config.yaml
model: "image classifier"
train_examples: 50862
image_size: 32
horizontal_flip: true
translate: 0.12
targets: ["object", "colour", "finish"]
kernel_size: 3
stem: "single"
loss: "cross_entropy"
init: "trunc_normal_002"
learning_rate: 0.0029
beta1: 0.85
max_steps: 18200
warmup_steps: 360
weight_decay: 0.04
Rows from block 5 of a small image classifier, named by matrix and row number. Each number is 128 + 32 x the weight over its row's rms, rounded and kept within 0 to 255. All counts start at 0. Numbers have three digits each. After the name is the row's rms in percent of the matrix's.
After each channel's rows are labels from the 100 images, of 14848, where the channel reaches its highest value: "top examples" is what is common among them; "peak on" is the class under the peak. Only what is clearly more common there than usual is listed. The data: single toy objects rendered from many sides on busy backdrops.
# conv: pointwise conv (model.blocks.5.conv.weight, 192x192x1x1), inputs 0-95

conv.2 097:131140170060123148094212108120124106167088163110088127150170139112131095060149118168120107136118117161101143109097138126187111134141133088125093203113141113079089161121119112159090191168177139133101121155143074197154098137167153114133159129086198090206135098117088109121153141138112158104
top examples: red
peak on: part in the main colour

conv.159 100:098057179092135145136070136147155196158159176146132154122105105121145186122114119148115095153135134130197158124123093155091103090169105096053141167138108161122173171161139137150092151094084127137168169146043119135102105178138124124116102142113127152106142209082132146151146121088131120214
top examples: from above
peak on: part in the second colour

conv.133 099:108133095071144117136124131121108114118117114119061154164084145107149128127114129132177111150085099122119148116058168099154152141146111061078106128052189128106151142097076153106121132183107134093126152137124124099086146064188194212110175125097146148123169094183091096106120122085145099189
top examples: pine
peak on: brown part

conv.60 102:087132065120132138137136102051141114116122134000153123151154122138114113103012121137129162115255134122149114146114125138135138166106140133131164147118143081080134125117127129109117098159212117113127141160143109143115126138111019124148139057145128157094067126109085121125126075138123121125
top examples: level
peak on: part in the main colour

conv.103 096:140097090097102182139074166150156126128115116171100078144071113163142187163120125087121109120099134144140130132155175104160126070102124049070117113101163086149111177154015113104105195130162197145155098138106138135141130147122107151098090166088109166078144163103132187110144132123124044143
top examples: metallic
peak on: part in the main colour

conv.186 104:106145096118112132108175053143078103141130093142133085136114025131077152134107059148092083094122131071089148134165098143082159180115132114101118147121180100101143162090132130133080131139118080141136155177134113140101149111059150171134088101075145112080132108093135073166104095173074147133
top examples: matte; black
peak on: white part; part in the main colour

conv.102 102:188110091116182105146130089107122121108194092156171115133087105107079124142136105125104114136078154108192156131163132206112126062177117167107124095115101122110104000086144152143072100123168146110082108118115154121098143086122135100176094173105151089125106105167108131143101111168068222169
top examples: red
peak on: part in the main colour; part in the second colour

conv.45 097:126098114107060120121109179152200159118147184144112150135141105164145123110134160119189085144115095126119147121029119124159074104161090124061095137125113084107078126162110154116083119146120130172164110156065097159094147152168098163175120103152105109072148121087099086201176098106135143115
top examples: flower
peak on: orange part

conv.131 100:152142095065092124112096123148154133091102189116116102178097140126149132102146134151129133118129158147125151139166180086122105033104160099078078146090142085111168163147000166071109127151155126136166100142136146145079120120096117136151083110097144145153114179081095125160120147157106126191
top examples: from above; mushroom
peak on: white part

conv.43 105:105085120104137137092156123120163187116147136156013137084083150128113100148146179075166097151092124190127170112154145084102073117158065110153142111114087128120095044147140078085000126153179095156177145086148068080139110138074104133121095135151140085134132102138099102141087158128090077114
top examples: metallic
peak on: part in the main colour

conv.70 096:118103081081127137102099128156078094119137108143124138157103112131147151106120079106149116211092140122105131131173161132085157179137119091085116153085114060093188130083112130136115129152148092171128142141152168113104150109138166196153076141105124112116129121146135124000114153158097142138
top examples: yellow
peak on: part in the second colour

conv.100 099:096083146091130148146104139119083071140125102131146127135096147145090088118103109175058123100122143147107142138112143090069114125062156095104142150099179074092100225128112071153150097102142104136143141103147094095114067135101130072165119142093138169153101123100115147085155114004154120127
top examples: dumbbell; orange
peak on: part in the main colour; dark part

conv.10 104:125152121171183102119078078075106172131139129110155137156133127041149114158163107133119105147127110122147060173117099137088112132139159134157180140104135111179135187122132100187138198108105075164073084208143136085142119079124137125164098093132154130120162136167211124129091169151151108157
top examples: red
peak on: part in the main colour

conv.128 089:137166105078108177108088142156140081108121152134143089117100126126124131139098109175115129183096159154118086129067142124145133114138199067062102105092175088109166214117224098133171156157164145160136117138083112111103066135129147077138107105101137192112136197104121138112109158122139068224
top examples: green; dotted
peak on: part in the main colour

conv.156 108:151135157081144185082115061116111124012109135153079125111141104134149136132104145000164130122148186142154156119098106165122163101095164118102128053142113144112120181130124097180172091141088096127099117129124154126119111114136107160126120080127150182120161127155139112120097084080182140181
top examples: glossy
peak on: part in the main colour

conv.51 094:088131105077072132124130166161157104137143178114093101108040117167102105126140121141215110159083120167117162117099124096088090112121112038102124115079141126069099152111229160152161129115119178133150123155135088128110168175172155155133100137082114106149137122050106120166135136118109134140
top examples: metallic; flower
peak on: orange part

conv.173 102:113131128083186127134088133149108092108144134104117141147079131122105123118134138111061114130093109119100125110075143174140134146105097081092126130084136139119146108196192146122153095160110136120147141124115118098093117130134172058152133134096125145146147117162091098128109150093144129160
top examples: green
peak on: part in the main colour; part in the second colour

conv.24 091:104139085075110154102089130146148126121136169127119112134091128133126103142101160120169126255134096116090139113079149118126112097170127068100149132121098115108127077183110145101156087151158133101128146117082119119118147156175112189125136119118125138144099076092120143054132107108139134112
top examples: yellow
peak on: part in the main colour; part in the second colour

conv.25 099:161082102082158139175129085145093075096188145134113125132136146129091132090110077156103125114110053075126094104162130166117218166147121129093138139111139142062112154091114129147059159187121071116113083129116119135087183101157099137140128165046116128154137073097080137120124102182141134146
top examples: matte; dumbbell
peak on: part in the main colour; dark part

conv.171 099:143116090121113176116178123126136081152150213187196072188139164065131161121086174169119098135144173161124128128134112085092095134125112151161145143153152173104131138123126131077142163140163187106170147226136125112124146156130174124131080112129136085099113116125169119120147133125110133133
top examples: metallic
peak on: part in the main colour

conv.42 102:128106134146096071113166119116134200104163117100112100143154166165162152090175099143146082116094140122174052137182128187097127123117189141154080055121102054081106132156150129142168135172152119133121120134121114133037118183096028099187089152126111095126130171121112125144129116156126174142
top examples: from above
peak on: part in the second colour; orange part

conv.38 099:155126076111148184159094147118143125204090182139038095138102154109098088164091160052135038154090064107089116145127158111117119182142055112106148082093106121104141083134124054092103161138125153144144137098120114126155113146128121144106091071126142131170155110144158100139147110083140143159
top examples: matte
peak on: part in the main colour

conv.168 100:209145164112146100127148122140123117105073114133120108084126120140108154071158156105142093114123134124120208104141118128146127122126108094073108140081129138135038149145130124149115250164155178119133136129098093120080116104113123115112134180127071094100153189173083153102052173155127112173
top examples: metallic
peak on: part in the main colour

conv.139 101:148093131120149126145136090178147175171176083126065166116150150126187090108114058123142129127163098081101158165136123164174122148150100151101130148135093150028082107110122102101127082094131085123157163116115094151178174133114143125106164183131137109212125108134073155148151101118159104110
top examples: matte
peak on: part in the main colour

conv.83 096:155139120070044179214175082170169153149148151134096087092129107096196116128110076132144082121151125106096123117166175155104120113149087169122157115129086158067119132116129145153112161146197104197163109108040067108123157106134151145164105124130152127128135110135136146130106146166211059119
top examples: matte; red
peak on: part in the main colour

conv.184 097:112102104069145120154094152185160092152152152124107119160113081176147131087114124096188090041125139098145146117088147155094094131099103095106121120101135059080157142051036149117105154125139136139148127123120103140129158146151130195143106151106105181145138134118123101211150092125163096115
top examples: flower
peak on: orange part

conv.53 104:233114128123149087136121125126126089107107112150155091159111109133170133122111149155138119135091141133135164146133102141089142128119197141092157171096170120121030195135127117141119111139138150110105134136123167098109127090119092131133115148159091150077170130130124078123054129142095191176
top examples: metallic; striped
peak on: part in the main colour

conv.143 101:119153124107129100128145119115087093132142104138053061113104139061057098091127127131147159107135120101026120140148148146120165160123096166120131170093145177097144127078129099083106119186125133130166084127155153124090178171091120057193096194090124139123141107156085109106156161178127150158
top examples: matte; orange
peak on: dark part

conv.95 097:127131092071106139053051114167097121094158190130086175090114184097139153111103157177160086128133155178138179158113113104067150114106110079083129214112114092116137164151132108112109095136081097108109154184130134165090098103128121130113142120094173161157142111110164134149133145107135158153
top examples: glossy
peak on: part in the main colour

conv.127 103:109095113075140103143144144112141117127186110156077128097135107136098113083104070129140085133090132132122102135138107090082160180178143081086097128097123104109098145144126110175151116145107067114144125092098039084088111141154066156199093129090134080120142114128078122131154093081121102121
top examples: dumbbell
peak on: dark part

conv.135 098:164149149099181154131070111164183172069138219150126123161127101151156131145117125125125086173092150166158143153122109116083089052147132099091091151148143096107146116145105213067099121162065137094132123174102137148125159158162128132167140090092100124146152179066087169140141071158140061093
top examples: yellow
peak on: part in the main colour; part in the second colour

conv.118 099:116115119056088101107127138130146096169100138061170142161092147133074153147158193122136152129090127131118167101151119100127117127123117090067066147050121101075157148130128099134137110097120147102143130178136140114103129143114145141135132153135137141112129127111091148112051165150116138166
top examples: metallic
peak on: part in the main colour; brown part

conv.93 092:105145117115178130118137125132140100135141162151116138149133113134115137105111135135082118051088118102137125109030133153123087159177133133106133154108114133126156172036079158112119171111167113137136152120153098120096163128134121060136133129107128124138125104167128143132114109069150102156
top examples: red
peak on: part in the main colour; part in the second colour

conv.188 096:144120125149100146093066130129126130029136103099117180093134117152123133136157099217120133127120194159131144127099137102103183114142170155109158199145196123089122230140124123101089092134102135142061115106144089127159062122116110120124117058109125154128109133114094123112137123108110129167
top examples: glossy
peak on: part in the main colour

conv.119 103:112145112074140077142122122138121119140208131182130052103118149163124095100113146102114034108096161116154088094144112170092110141110132081094122098136154052116086105109148112175143131132160111158124114109118146100067126140071065106162096143096132104106101137121090133129112065146094162134
top examples: glossy
peak on: part in the main colour

conv.86 099:172118120076132143075074183141117142107157124157131123123135178069105148150088122104169064103113071153135122145143073172125066095185100126098119136112121125096097108123138094078124085131123171108112112115131119111125103184140137136167151117116146078153125065100162134125160075136130077110
top examples: glossy; candle
peak on: part in the main colour; orange part

conv.121 096:129113086085160109148125120130129028111147134111058159174062100096130134118143100172196156136104087155113126095037138157094140177131091054097139116081126149120097169097065130127143093095093157122122106103091029112136117138199111183165091139106136155144135096151077100103139166100147162148
top examples: pine
peak on: brown part